python train.py --encoder_parallel_block=false --encoder_width=128 --weight_decay=0.2
Rows from block 15 of the encoder of a small segmentation model, named by matrix and row number. Rows with one number within an expert belong to one neuron, the router's apart. Each number is 200 + 20 x the weight over its row's rms, rounded and kept within 0 to 999. All counts start at 0.
Before each expert's rows are labels from the 100 images, of 14976, where the router gives the expert most weight on average: "strongest on" is what is common among them. Only what is clearly more common there than usual is listed. The data: small renderings of single solids in any pose. In brackets: how many of the 100, against the usual share in percent.
# router: slot weights (encoder.blocks.15.mlp.router.weight, 32x128, trained with AdamW), inputs 0-63
# up: expert up (encoder.blocks.15.mlp.up, 16x128x128), inputs 0-63
# down: expert down (encoder.blocks.15.mlp.down, 16x128x128, transposed), outputs 0-63

# expert 0
strongest on: teal (26 vs 8.2)
router.0,229,231,177,210,174,216,196,215,193,206,220,207,201,186,176,171,209,196,232,190,187,205,216,183,218,170,216,206,204,237,193,186,186,192,171,192,206,168,193,196,242,212,197,183,208,166,206,193,211,173,195,201,193,181,185,226,169,225,234,174,194,209,174,197
router.1,188,255,183,201,210,211,208,221,189,209,228,215,183,222,194,205,210,211,215,214,202,231,169,230,194,206,202,222,202,185,194,201,170,186,182,205,211,211,189,224,198,192,188,177,168,200,177,175,176,200,199,167,211,223,186,231,203,206,204,192,174,197,242,194
up.35,190,226,187,196,204,199,190,211,194,188,208,182,184,171,192,167,211,233,168,211,193,196,206,216,189,192,178,189,215,201,188,243,190,172,214,199,176,215,256,188,189,205,231,200,174,196,195,216,224,205,209,177,172,205,170,190,241,185,154,196,182,191,242,207
down.35,187,239,178,181,161,178,192,204,229,212,195,215,172,161,211,204,183,198,182,180,215,228,156,207,202,194,182,186,195,179,204,164,203,186,224,209,176,210,212,227,172,209,166,237,193,188,182,220,206,213,174,175,192,160,168,229,224,216,201,217,212,203,165,201
up.36,234,211,236,201,224,183,215,205,208,248,213,201,206,167,234,246,204,204,183,192,215,195,210,184,223,181,204,238,203,173,190,209,187,222,181,166,212,216,172,202,228,172,190,228,186,169,224,228,193,203,209,199,182,171,197,195,164,192,198,193,228,206,186,202
down.36,172,241,183,236,220,239,202,225,199,183,228,204,197,216,179,207,217,193,182,155,179,214,202,238,199,189,199,156,181,193,207,226,205,222,210,203,192,193,214,193,187,196,224,190,162,204,173,156,206,169,202,207,182,178,200,225,203,172,220,177,196,248,223,172
up.37,203,232,192,194,170,255,196,245,212,227,241,196,235,208,194,193,212,205,194,177,187,173,224,189,231,217,167,206,221,212,195,204,213,180,206,221,204,187,196,204,224,193,226,200,177,207,192,176,186,206,210,199,209,193,190,207,214,201,202,158,181,187,217,203
down.37,194,178,219,198,213,183,209,179,216,195,194,192,199,188,222,198,210,217,210,218,198,168,201,206,142,174,210,225,185,189,212,167,228,180,201,202,169,181,193,220,221,161,164,223,230,178,212,210,202,204,193,173,206,209,218,194,205,177,208,204,169,206,210,206
up.38,233,169,213,224,229,192,196,194,214,207,160,215,230,178,152,167,209,236,207,190,230,190,203,207,174,223,227,180,212,208,226,180,204,219,241,226,159,172,214,213,224,214,212,208,181,203,203,159,198,222,170,205,206,209,205,184,204,213,196,166,195,215,203,198
down.38,145,188,218,207,225,197,175,180,247,166,184,175,182,213,209,203,191,182,207,232,220,196,178,198,182,196,206,188,223,223,210,201,204,176,192,196,185,199,230,165,206,239,216,216,203,202,231,174,209,201,168,188,187,226,232,207,244,222,220,222,214,203,182,195
up.39,214,201,193,183,201,209,160,222,182,205,227,174,189,169,206,214,202,221,213,191,163,180,223,235,190,194,194,187,202,203,175,187,178,242,179,197,243,227,219,169,219,241,222,203,205,223,188,213,208,176,236,190,186,218,207,199,230,215,227,189,188,215,183,208
down.39,198,205,204,192,200,198,215,178,137,218,197,208,240,223,196,191,176,197,199,219,196,237,184,219,204,186,181,197,190,183,196,210,151,188,193,206,220,179,211,227,176,186,189,181,227,195,192,176,203,187,188,180,187,179,175,200,201,188,159,220,181,189,213,211
up.40,220,178,169,198,190,242,185,191,217,214,198,183,209,173,166,203,177,205,190,217,197,166,227,188,200,200,201,220,189,184,203,212,194,219,139,163,198,199,178,228,187,204,215,176,206,217,194,178,191,210,175,184,213,218,225,184,229,216,209,210,206,225,235,196
down.40,214,217,167,185,182,156,206,171,233,201,196,199,212,200,180,171,202,189,231,226,191,191,193,181,181,214,227,189,199,215,172,251,223,187,196,216,231,226,192,199,168,223,177,219,172,200,186,211,226,170,208,216,209,171,179,205,199,184,209,197,182,209,207,187
up.41,186,201,215,199,205,183,188,236,190,190,167,227,232,178,167,201,231,179,191,159,201,212,216,210,228,201,190,184,169,188,224,205,188,183,150,216,222,200,211,193,204,183,152,194,165,192,209,181,208,226,180,201,178,199,208,210,204,201,205,226,208,229,198,215
down.41,183,229,168,184,224,192,198,206,233,203,214,173,221,177,210,211,197,198,237,210,204,224,178,194,203,185,199,229,219,187,194,211,182,191,182,202,169,220,182,191,152,200,193,181,205,231,206,252,204,176,215,196,191,172,226,218,186,202,178,179,234,208,184,207
up.42,227,203,167,181,195,197,159,189,176,241,190,234,199,183,235,212,209,204,179,193,205,194,184,215,195,187,188,214,180,183,218,200,209,171,197,177,192,221,180,182,225,213,208,201,207,205,199,189,224,194,195,195,199,236,180,251,202,207,190,195,208,196,231,181
down.42,180,212,190,225,229,227,246,188,191,172,237,205,200,230,201,180,219,196,216,174,193,204,167,190,172,214,204,238,194,175,205,217,189,237,180,210,201,196,194,189,176,211,198,222,207,209,216,194,200,212,190,221,198,182,203,190,189,200,196,183,200,213,172,227
up.43,223,206,200,183,181,190,236,213,214,192,224,148,219,189,169,228,222,214,185,220,190,159,211,240,200,176,233,178,236,216,204,203,174,199,171,223,195,188,161,216,200,218,160,170,227,189,198,225,149,175,199,203,195,195,224,199,198,182,227,183,202,196,196,182
down.43,188,158,200,219,202,194,187,186,184,221,195,240,190,218,185,212,172,215,209,216,201,210,208,179,180,185,193,211,176,169,193,167,212,224,225,169,216,189,195,207,227,149,232,241,222,188,217,193,235,190,196,188,209,228,155,216,191,223,186,190,229,166,191,218
up.44,230,212,179,202,221,197,238,195,218,182,163,228,177,169,207,157,224,206,193,187,198,159,190,200,164,212,202,219,213,188,234,198,200,166,193,193,175,206,213,194,191,192,172,181,238,210,216,220,207,220,196,199,189,223,162,206,214,185,194,230,256,203,174,238
down.44,152,192,215,184,229,231,208,171,251,213,192,189,189,169,207,195,200,218,195,183,201,169,224,215,182,180,192,206,212,199,206,216,237,187,183,211,180,213,212,193,221,200,169,184,178,218,212,211,159,226,190,174,193,188,210,194,236,226,172,180,227,191,226,167
up.45,207,169,206,198,183,188,206,191,200,220,266,203,207,231,152,219,214,205,188,203,172,205,215,183,213,199,189,200,185,235,202,191,232,197,206,209,193,225,185,182,182,189,171,205,183,220,213,190,241,155,212,213,185,192,169,165,164,209,204,215,211,182,176,189
down.45,195,193,193,204,153,208,194,194,217,193,139,179,186,202,226,188,163,196,200,175,205,236,198,221,195,217,215,188,197,188,200,186,194,191,189,216,229,243,203,220,185,220,183,192,209,188,159,180,198,187,181,212,223,216,193,229,161,184,208,206,224,205,225,185
up.46,217,204,185,222,232,197,212,202,162,202,224,193,234,234,207,195,182,150,206,215,205,193,179,197,176,230,225,246,188,197,194,201,208,235,193,198,189,206,231,162,200,201,188,193,195,239,191,204,209,170,226,210,194,212,180,175,208,202,176,196,206,186,208,211
down.46,230,179,189,203,182,213,199,197,200,201,173,215,183,179,177,208,205,207,156,212,199,223,200,194,215,200,228,195,193,202,199,206,176,197,196,172,215,201,213,231,176,206,233,179,217,157,183,197,184,186,143,227,184,211,199,207,185,217,203,188,193,197,214,216

# expert 5
strongest on: grey (25 vs 8.5)
router.10,191,190,213,164,209,187,222,220,243,186,211,207,188,195,179,190,225,207,207,192,198,206,217,227,176,187,205,167,183,187,182,221,215,222,198,240,170,205,206,196,206,187,170,178,209,220,210,267,186,204,182,212,202,188,189,209,172,209,197,224,162,207,199,193
router.11,231,228,188,242,197,203,178,236,201,163,149,187,223,198,192,207,211,193,227,190,204,184,216,211,193,187,228,213,218,226,211,195,229,261,165,202,161,170,227,164,163,178,190,170,203,217,187,187,171,198,186,210,211,202,225,202,203,195,184,203,215,191,211,232
up.35,189,227,176,189,218,204,206,192,228,203,180,225,166,205,212,187,173,202,212,209,179,193,216,183,252,193,209,245,176,161,215,199,186,190,189,189,218,236,230,228,200,196,191,239,161,180,187,188,180,191,204,217,214,191,215,247,149,215,211,168,167,216,194,203
down.35,193,164,217,206,201,176,215,202,183,191,220,206,213,211,187,185,237,182,214,163,170,204,259,163,186,215,182,228,212,178,210,189,232,169,184,181,233,207,180,209,175,183,182,185,228,211,210,192,197,186,170,191,178,230,172,176,192,214,209,197,178,221,194,187
up.36,222,153,200,225,188,184,245,182,214,231,207,180,185,198,207,202,178,196,211,192,215,176,198,183,197,224,193,223,203,220,214,217,202,193,228,186,191,231,221,183,185,243,184,187,222,230,207,154,188,205,216,212,228,230,183,209,196,179,185,195,206,216,195,164
down.36,179,186,219,159,232,221,190,253,218,201,202,199,169,221,189,195,218,191,184,191,188,158,200,222,154,180,191,222,207,214,184,213,186,190,201,179,173,200,203,170,202,164,167,178,198,219,253,198,194,176,187,226,171,189,221,183,201,212,183,196,230,233,197,205
up.37,175,193,222,200,241,168,224,209,171,219,225,228,207,170,192,180,189,210,212,217,199,223,189,219,226,206,211,198,216,192,183,186,160,191,233,199,232,203,181,214,233,201,224,187,189,194,219,196,216,210,203,213,213,195,179,150,226,221,199,205,247,200,170,206
down.37,205,232,170,212,192,229,215,163,162,165,214,208,223,221,184,213,184,192,190,221,197,196,226,213,184,203,217,170,183,221,207,217,211,195,216,150,173,225,153,202,212,198,190,200,196,179,218,199,165,183,194,200,205,189,210,187,181,204,177,218,192,202,221,195
up.38,225,213,190,211,231,233,179,167,243,187,189,196,174,180,180,200,181,192,211,167,197,189,222,192,183,217,212,187,211,226,218,254,186,221,183,229,208,195,222,211,207,208,217,162,191,190,200,228,226,240,210,192,187,229,197,177,224,209,222,181,199,211,192,182
down.38,206,172,225,207,214,160,208,217,201,172,203,194,218,229,200,174,201,199,171,222,191,176,186,204,212,182,216,181,163,196,222,208,205,172,180,188,187,185,218,196,157,213,195,205,189,184,188,228,181,199,205,203,202,201,227,199,174,164,191,201,173,193,209,225
up.39,206,233,211,201,186,200,208,207,201,195,216,163,179,193,164,191,219,212,202,248,204,217,176,201,146,213,174,183,205,215,185,162,184,243,197,190,185,175,188,198,224,198,190,201,217,215,218,222,206,226,224,212,197,224,184,204,200,208,185,238,212,162,199,189
down.39,194,195,213,205,228,189,172,170,202,209,194,190,192,198,191,200,218,182,186,203,230,222,225,194,212,192,178,220,218,177,158,225,218,184,208,195,198,233,203,245,175,181,213,188,205,168,200,175,203,233,184,192,196,195,224,198,190,175,181,181,176,185,192,205
up.40,181,226,190,200,214,212,186,209,192,229,201,140,214,247,170,213,173,206,179,178,179,226,235,207,197,199,173,213,195,191,215,195,216,171,201,204,214,210,241,190,205,203,183,203,203,204,193,219,191,241,217,168,208,172,230,198,185,159,223,230,193,173,211,219
down.40,206,191,204,191,210,214,216,180,223,184,193,198,198,188,231,184,207,204,190,225,224,182,202,171,243,209,174,191,237,199,207,199,222,224,208,192,179,221,200,213,201,167,178,230,181,210,207,222,185,234,168,175,205,214,175,212,213,192,212,182,205,216,196,183
up.41,228,227,148,224,203,229,189,254,202,214,214,222,166,183,205,206,210,199,191,178,177,200,212,202,224,193,215,186,228,199,200,170,196,204,152,218,180,202,176,188,222,201,214,185,211,177,185,220,208,187,208,182,199,204,218,178,184,190,184,204,181,183,179,190
down.41,209,196,222,175,185,230,190,190,209,212,237,204,203,222,203,156,231,184,226,223,179,180,193,197,197,183,213,204,188,194,202,245,182,191,201,191,223,165,196,226,217,236,215,231,185,211,215,207,253,206,174,209,229,200,161,217,186,200,214,181,171,189,205,230
up.42,199,171,182,209,193,191,216,195,197,238,177,190,211,200,213,190,229,164,200,229,180,173,196,217,208,177,213,202,209,217,193,182,214,211,234,190,232,208,210,174,220,172,184,220,174,182,212,223,187,179,164,219,193,184,233,238,194,189,175,221,199,170,227,223
down.42,208,220,237,204,158,232,232,228,200,217,222,186,185,201,227,251,207,185,184,232,176,228,227,195,231,218,202,188,188,182,210,197,201,211,208,184,243,212,205,221,201,218,232,198,195,191,230,185,213,183,171,249,205,199,171,223,218,213,220,189,183,220,189,219
up.43,230,186,215,247,232,227,213,226,203,194,244,185,210,215,210,217,246,188,249,213,182,184,201,189,217,186,230,195,234,231,221,218,200,207,224,185,198,211,200,197,186,215,181,213,187,205,210,190,205,197,194,203,203,188,196,258,167,205,166,181,199,206,199,203
down.43,170,226,222,183,199,218,181,202,222,175,229,181,191,225,216,215,193,211,168,201,162,225,200,247,205,156,210,217,215,198,188,215,207,201,185,206,205,216,205,191,198,178,222,219,192,194,218,207,206,189,197,209,193,192,227,189,168,188,228,187,198,187,199,225
up.44,201,167,216,201,182,201,178,219,169,214,209,164,207,217,199,212,217,200,185,222,177,187,203,209,201,170,204,203,190,214,159,175,184,202,220,203,189,224,154,186,179,182,169,178,221,191,179,180,177,213,220,205,146,175,193,203,217,200,207,223,204,190,208,206
down.44,197,190,194,197,201,202,183,208,226,165,224,209,194,177,207,192,211,214,184,208,213,249,172,253,191,200,186,196,197,207,189,184,168,199,217,214,212,196,213,211,211,197,229,183,161,183,178,185,202,194,155,209,232,212,227,235,205,176,209,230,168,214,208,208
up.45,176,228,178,179,204,200,202,193,184,223,169,213,189,204,178,202,197,206,183,212,195,161,177,190,207,205,200,219,198,196,203,221,229,222,218,164,193,208,184,191,207,173,166,202,211,207,185,224,246,197,196,173,195,188,193,212,176,236,205,198,173,174,204,195
down.45,205,187,176,247,183,185,218,194,224,217,233,185,197,206,189,211,195,199,204,159,196,189,209,184,197,194,236,201,192,185,196,218,205,209,176,209,228,217,210,240,176,187,222,198,184,201,185,184,223,223,189,189,191,245,225,190,237,221,195,199,159,224,201,218
up.46,147,213,174,167,220,211,195,196,198,178,203,217,177,176,182,173,185,177,200,214,215,191,166,210,207,206,200,232,207,185,182,211,186,186,175,202,176,222,194,182,228,194,235,198,179,198,191,203,216,165,216,200,178,157,198,204,238,200,204,219,222,225,206,210
down.46,244,232,169,226,187,233,185,151,248,195,211,203,214,195,191,218,204,208,219,197,195,208,225,207,158,186,241,190,196,232,217,193,212,174,236,185,195,214,197,198,211,226,167,206,213,192,199,220,198,241,213,187,211,183,217,223,195,200,230,198,206,191,188,152

# expert 4
strongest on: white (27 vs 8.3)
router.8,228,250,205,224,219,193,186,193,177,186,177,206,204,196,182,196,226,148,214,214,197,190,211,186,180,161,212,209,188,201,221,211,206,240,186,194,168,223,210,187,206,175,210,178,199,203,248,208,217,184,169,198,211,170,226,199,171,196,232,212,235,251,218,213
router.9,190,216,198,179,167,196,188,197,222,219,220,165,175,168,218,182,205,175,198,196,190,158,198,260,186,240,219,221,244,200,202,182,161,176,159,233,186,237,211,195,222,209,201,218,225,186,198,194,181,170,229,221,187,190,213,205,180,179,195,200,201,197,201,196
up.12,204,237,162,209,180,184,197,212,175,182,232,195,192,170,204,200,198,220,218,185,195,213,181,216,204,181,226,195,222,238,182,184,197,231,185,209,175,208,175,171,180,219,205,182,224,238,220,208,158,184,237,209,209,222,196,219,206,220,190,155,186,191,162,174
down.12,192,203,203,220,240,188,191,229,166,239,206,189,192,208,196,218,168,170,212,212,213,213,207,207,207,176,189,213,197,204,221,196,170,199,189,163,222,215,219,219,209,167,186,184,219,172,210,191,203,183,187,219,188,204,222,168,208,214,190,210,187,199,220,243
up.13,204,165,206,182,180,230,213,189,214,210,203,246,229,180,209,164,202,211,189,206,201,205,198,193,217,230,181,181,209,180,210,195,198,192,232,203,178,221,174,205,211,201,207,205,203,193,195,230,230,232,224,158,177,203,199,151,210,227,197,191,169,205,211,207
down.13,179,175,231,225,186,207,194,194,203,223,188,213,152,194,200,191,209,214,172,179,205,201,202,215,239,209,186,170,213,204,202,256,209,156,223,222,212,207,179,229,204,219,179,233,173,224,167,185,205,205,219,192,193,165,209,178,200,189,220,186,224,209,173,224
up.14,199,192,189,207,185,254,211,188,200,229,202,179,203,184,164,194,241,181,161,196,191,219,204,214,148,211,203,170,207,202,218,230,182,225,184,199,198,236,218,213,189,205,209,187,184,185,205,199,189,205,189,239,182,230,164,200,237,208,216,185,236,204,196,190
down.14,219,202,187,215,168,158,208,220,186,194,205,205,190,168,242,196,205,192,235,196,229,212,185,220,239,217,200,196,218,178,200,198,209,196,241,208,185,210,200,235,225,218,185,199,194,198,174,169,174,204,219,220,211,210,190,201,169,166,213,203,206,194,178,171
up.15,222,225,191,197,176,215,210,216,222,229,191,198,178,181,202,193,206,192,194,148,223,230,157,209,232,225,206,160,197,217,173,195,190,165,255,191,185,201,200,191,193,189,186,182,235,195,181,218,187,224,201,190,234,184,191,195,224,213,198,187,216,197,206,169
down.15,206,162,227,189,216,185,193,181,227,219,209,197,211,231,226,217,224,227,173,174,199,222,182,191,186,201,200,210,187,180,210,177,217,224,205,180,209,181,205,204,214,204,222,191,195,187,182,220,189,200,210,217,240,202,210,174,197,244,205,180,166,223,210,161
up.16,213,213,232,224,205,204,201,218,171,198,228,179,248,204,203,189,235,181,202,213,174,220,193,230,221,149,203,180,195,186,160,221,196,204,171,204,192,174,224,180,178,197,239,201,204,188,186,202,206,200,195,209,185,235,209,189,200,190,185,170,197,229,192,228
down.16,196,180,201,204,210,223,205,174,223,204,202,188,199,192,195,193,191,202,258,201,213,158,196,191,174,172,213,205,167,223,184,222,211,227,220,167,174,232,179,199,184,205,193,204,184,206,201,181,160,210,194,193,215,199,226,202,195,220,186,199,179,189,177,216
up.17,192,168,194,162,225,196,215,169,212,206,209,190,183,173,195,219,205,174,184,199,182,191,190,211,213,214,185,210,201,183,198,205,220,169,213,208,203,194,178,160,197,244,196,202,199,209,222,177,205,213,215,176,227,204,199,173,248,192,152,207,230,207,194,157
down.17,192,245,169,190,184,194,209,236,184,189,193,231,214,209,191,222,204,200,216,217,214,189,176,184,210,237,256,213,174,215,214,199,219,200,169,169,213,218,195,214,232,216,196,208,193,170,178,162,247,219,201,191,156,185,195,226,176,224,185,195,207,186,201,225
up.18,219,189,213,176,170,193,220,201,235,248,217,185,171,147,242,220,210,189,215,190,207,201,157,226,217,185,222,199,237,216,162,202,179,196,210,207,197,211,211,162,207,160,202,213,193,207,207,233,178,192,226,174,190,194,197,165,186,197,187,185,200,185,191,189
down.18,178,210,223,211,205,188,193,206,181,190,200,180,214,232,211,224,223,179,205,226,191,186,166,220,234,189,214,185,169,214,220,222,236,219,201,142,187,209,193,166,225,206,226,187,200,181,214,225,187,206,227,213,219,193,208,193,232,215,217,213,202,211,203,212
up.19,188,206,152,218,180,179,207,193,240,230,163,182,190,185,197,200,172,224,210,179,202,164,222,201,171,216,212,225,192,217,221,234,193,200,198,178,206,190,215,175,223,226,210,209,212,213,205,202,215,223,181,188,244,222,215,166,205,215,173,201,189,194,187,196
down.19,201,189,227,205,205,172,197,215,227,178,209,217,182,195,196,213,218,210,181,196,189,190,212,208,183,172,192,186,195,168,228,224,190,202,196,217,196,197,231,206,146,213,230,232,226,224,213,184,192,183,224,189,226,236,189,181,229,192,220,173,209,232,216,199
up.20,190,211,219,229,207,193,174,217,219,196,172,208,210,201,195,215,207,186,213,212,234,203,205,202,188,221,198,220,200,193,202,201,236,178,216,215,221,193,177,224,235,214,184,187,175,178,232,202,203,168,171,179,176,198,217,170,214,203,248,188,216,178,239,166
down.20,225,185,217,200,225,206,192,228,267,232,244,213,204,178,204,210,189,212,230,205,200,192,248,223,208,169,169,204,183,195,219,197,186,168,213,214,209,201,200,179,196,181,178,210,182,203,208,236,208,222,200,203,201,189,213,180,227,201,176,189,229,211,199,227
up.21,190,173,199,220,201,187,230,200,209,200,167,204,190,191,194,204,203,199,180,176,212,175,203,133,193,179,200,212,207,211,158,208,208,188,200,193,189,181,216,213,184,215,225,187,167,183,205,220,181,237,178,179,184,191,190,213,264,194,189,178,183,193,249,208
down.21,199,220,195,196,177,195,204,207,247,205,228,195,207,193,193,216,155,220,212,213,180,183,199,207,190,224,192,205,218,215,215,194,195,190,182,170,222,209,202,226,213,176,187,218,195,183,200,196,161,220,204,205,167,164,211,209,176,193,235,222,193,180,186,239
up.22,207,213,217,202,192,209,220,224,234,234,211,168,185,195,186,223,197,213,209,255,181,194,170,226,206,180,234,242,190,202,194,179,205,229,170,215,192,203,207,180,220,225,198,190,186,212,192,190,202,212,175,210,211,251,163,198,213,234,167,209,190,192,185,186
down.22,178,230,212,222,193,203,227,179,162,192,167,237,191,171,223,222,168,176,200,241,227,183,201,175,219,200,211,195,210,205,215,237,212,176,225,202,210,215,203,222,231,173,207,190,193,170,238,171,203,223,167,207,189,203,229,204,231,195,186,204,181,199,238,191
up.23,214,206,175,200,186,216,192,202,221,226,183,226,183,186,225,201,149,220,230,209,195,195,216,213,216,241,213,220,195,215,206,194,213,182,188,195,249,213,204,209,203,195,183,213,148,178,162,180,240,204,209,193,209,216,204,203,192,184,220,187,217,249,229,197
down.23,224,193,218,226,178,135,187,222,203,204,204,202,193,187,202,199,214,203,177,215,209,218,216,224,206,207,158,182,190,235,208,188,188,210,175,193,194,172,194,204,174,203,156,230,168,180,206,225,193,176,203,192,217,227,199,218,209,192,204,181,197,206,166,207

# expert 6
strongest on: red (29 vs 8.8)
router.12,188,171,210,190,193,168,193,184,199,197,183,179,210,171,162,203,199,216,175,191,199,172,174,213,191,189,200,169,213,220,235,186,216,191,194,201,208,227,206,209,182,173,185,175,187,211,193,212,189,201,164,215,171,203,233,174,207,199,190,169,217,191,194,213
router.13,227,170,219,166,173,215,164,205,206,231,208,166,169,192,158,213,209,206,203,184,199,208,212,236,154,173,222,190,200,241,218,193,181,236,175,176,230,208,227,179,221,205,196,163,219,231,208,235,204,137,204,207,190,216,197,186,177,224,203,213,196,219,171,159
up.35,178,170,198,186,219,213,177,152,200,226,226,188,161,210,211,233,224,184,199,208,201,202,179,197,184,190,211,186,204,238,173,174,212,219,203,198,228,206,178,201,151,174,163,181,213,198,199,182,219,181,218,206,196,170,175,203,216,189,173,205,194,210,219,171
down.35,237,207,212,228,215,197,199,219,256,208,195,245,203,182,171,176,210,174,203,174,202,174,197,184,209,191,183,211,178,206,215,219,200,188,201,197,183,238,200,233,203,200,208,198,208,202,223,207,195,212,221,201,205,204,257,204,181,165,221,224,193,182,207,190
up.36,185,179,201,198,179,197,194,159,217,177,216,213,196,195,161,194,191,205,195,181,179,208,190,208,191,206,175,168,206,212,223,186,193,189,198,172,176,220,251,210,220,161,200,202,174,196,227,193,186,225,171,185,181,210,194,210,196,232,188,203,185,191,201,178
down.36,211,236,184,219,246,195,191,179,251,220,213,178,158,189,228,208,195,214,195,187,208,206,193,206,189,212,237,210,215,202,234,208,202,195,213,204,199,221,164,184,192,218,155,172,178,202,241,236,189,193,202,227,204,228,201,222,209,154,216,168,223,216,191,193
up.37,163,152,210,190,172,206,187,179,210,197,177,185,236,179,192,196,212,181,216,190,201,207,198,200,222,190,201,153,189,204,192,188,192,182,202,217,221,211,192,182,187,219,182,213,240,202,176,198,196,195,203,199,168,200,222,191,172,226,184,221,204,188,187,181
down.37,230,158,209,184,192,209,205,214,190,202,210,217,202,192,200,204,215,196,167,226,217,172,213,214,172,202,227,233,194,180,199,219,158,204,199,210,212,205,210,212,208,218,223,237,181,196,201,214,197,226,215,201,184,192,198,220,174,187,210,203,211,182,209,196
up.38,231,175,167,189,192,191,175,208,177,243,184,221,172,173,226,234,180,193,171,204,191,225,221,196,239,188,198,203,193,211,189,194,226,209,190,228,172,181,201,178,198,200,211,219,172,207,181,218,223,192,219,198,175,172,203,212,185,201,199,203,201,244,242,187
down.38,174,182,198,205,174,222,230,212,188,205,167,199,220,219,189,187,221,213,204,152,230,183,219,233,150,193,189,195,219,168,202,230,187,177,184,191,190,222,199,204,207,218,204,178,206,183,195,223,215,169,173,195,215,221,240,221,197,208,183,217,174,232,190,213
up.39,195,201,208,197,188,222,208,175,215,198,211,236,213,206,191,200,215,211,196,227,141,204,183,227,180,210,189,217,175,195,197,207,202,181,221,188,168,216,212,193,213,196,195,198,236,240,238,180,219,229,192,210,193,163,172,183,229,187,189,189,165,196,210,182
down.39,187,178,213,210,235,182,192,189,209,197,187,194,229,179,189,231,233,189,181,176,182,188,191,187,200,225,225,205,201,198,201,225,186,231,222,211,202,206,194,208,214,227,172,226,191,210,223,200,188,203,195,206,257,187,233,226,204,158,207,213,165,186,206,215
up.40,198,219,182,206,209,190,202,187,167,218,187,225,182,189,223,176,189,185,212,216,213,219,205,179,221,195,210,197,185,187,195,221,232,192,180,209,171,220,192,219,181,217,236,200,207,170,225,208,213,206,191,223,213,240,246,217,185,179,169,189,224,212,204,223
down.40,197,211,191,171,199,182,202,189,200,199,199,206,205,199,178,180,198,187,192,207,220,233,222,200,184,233,228,184,217,165,206,178,207,200,179,177,182,194,216,218,186,180,195,152,194,223,203,211,178,206,194,234,182,192,156,199,232,247,223,224,145,236,233,205
up.41,188,242,170,165,210,200,164,193,194,195,194,175,149,196,205,173,194,231,195,200,227,175,209,190,169,216,172,204,198,210,143,199,200,234,214,225,182,228,244,216,208,207,181,175,192,213,171,201,188,192,221,186,203,204,186,185,183,184,227,198,197,217,189,213
down.41,235,142,224,221,191,231,237,194,247,199,198,224,218,230,201,245,189,201,211,192,169,215,238,186,214,176,212,178,209,201,198,179,243,192,178,216,177,180,188,183,173,177,160,208,208,191,214,239,193,207,199,223,205,218,220,188,222,197,196,193,200,196,186,169
up.42,216,202,176,203,209,192,185,165,179,227,211,211,196,193,179,205,202,201,188,188,233,173,190,218,174,191,204,208,187,219,234,165,203,194,185,183,201,217,199,231,217,191,181,175,216,186,221,205,219,212,213,216,193,198,176,186,203,224,184,209,170,178,249,199
down.42,226,224,214,196,203,203,213,197,220,212,202,182,210,187,224,196,178,196,211,181,210,192,231,195,234,213,216,191,176,185,236,177,220,194,217,200,206,229,235,213,203,230,209,184,159,189,226,187,195,176,216,172,216,227,200,208,191,198,229,171,211,219,191,178
up.43,178,215,210,221,165,195,153,209,227,171,216,182,169,205,181,217,206,201,198,168,164,187,216,214,217,162,214,186,221,233,199,215,195,179,176,218,220,214,173,222,180,172,196,185,164,220,203,241,162,200,195,211,210,207,198,182,197,180,201,204,213,205,240,191
down.43,212,217,235,170,206,225,202,233,211,195,216,187,174,191,210,185,177,205,210,228,226,199,209,222,181,181,205,184,191,201,203,148,223,178,213,199,217,210,170,174,185,195,259,230,244,234,220,196,192,184,185,206,216,169,196,170,218,220,194,254,214,181,196,213
up.44,229,189,227,188,210,174,173,196,187,173,185,185,182,191,222,203,203,186,217,223,232,192,216,199,256,185,211,168,210,186,190,204,211,214,228,193,227,203,184,188,181,226,191,183,225,211,206,175,191,208,220,176,221,164,195,197,195,218,201,212,192,181,195,203
down.44,185,179,185,162,204,254,232,196,202,189,240,189,219,223,192,186,196,214,203,233,179,177,172,200,178,189,211,201,193,223,197,189,173,176,185,210,193,221,206,233,219,183,231,226,168,204,191,208,197,148,214,215,185,205,228,229,207,196,230,209,218,206,173,167
up.45,237,207,207,156,182,193,187,235,194,190,204,197,183,212,198,199,158,185,214,179,178,184,203,211,216,199,213,234,203,224,208,200,182,203,175,201,200,207,176,206,195,174,221,153,193,220,205,171,172,213,189,205,205,144,236,201,195,202,200,206,217,180,184,193
down.45,170,217,199,207,205,166,212,227,189,192,219,193,247,212,193,159,205,216,211,221,246,204,211,209,218,174,214,213,188,201,201,199,214,195,192,194,205,171,218,202,221,221,244,218,210,172,180,228,209,224,191,214,240,191,204,178,216,220,178,192,171,201,229,183
up.46,218,174,193,181,183,165,208,176,199,226,159,215,171,179,203,170,198,169,166,186,237,209,199,210,178,191,173,199,181,168,195,158,170,162,195,208,178,206,223,224,174,225,182,176,170,212,202,209,208,203,201,234,227,188,187,188,170,221,186,211,187,217,249,182
down.46,188,217,211,214,171,195,207,205,199,233,214,175,198,209,213,183,199,189,204,162,229,188,181,225,162,221,209,194,176,222,201,207,226,169,172,193,190,208,206,220,222,207,178,199,194,224,208,217,178,181,198,146,177,239,214,220,242,197,229,193,203,216,204,228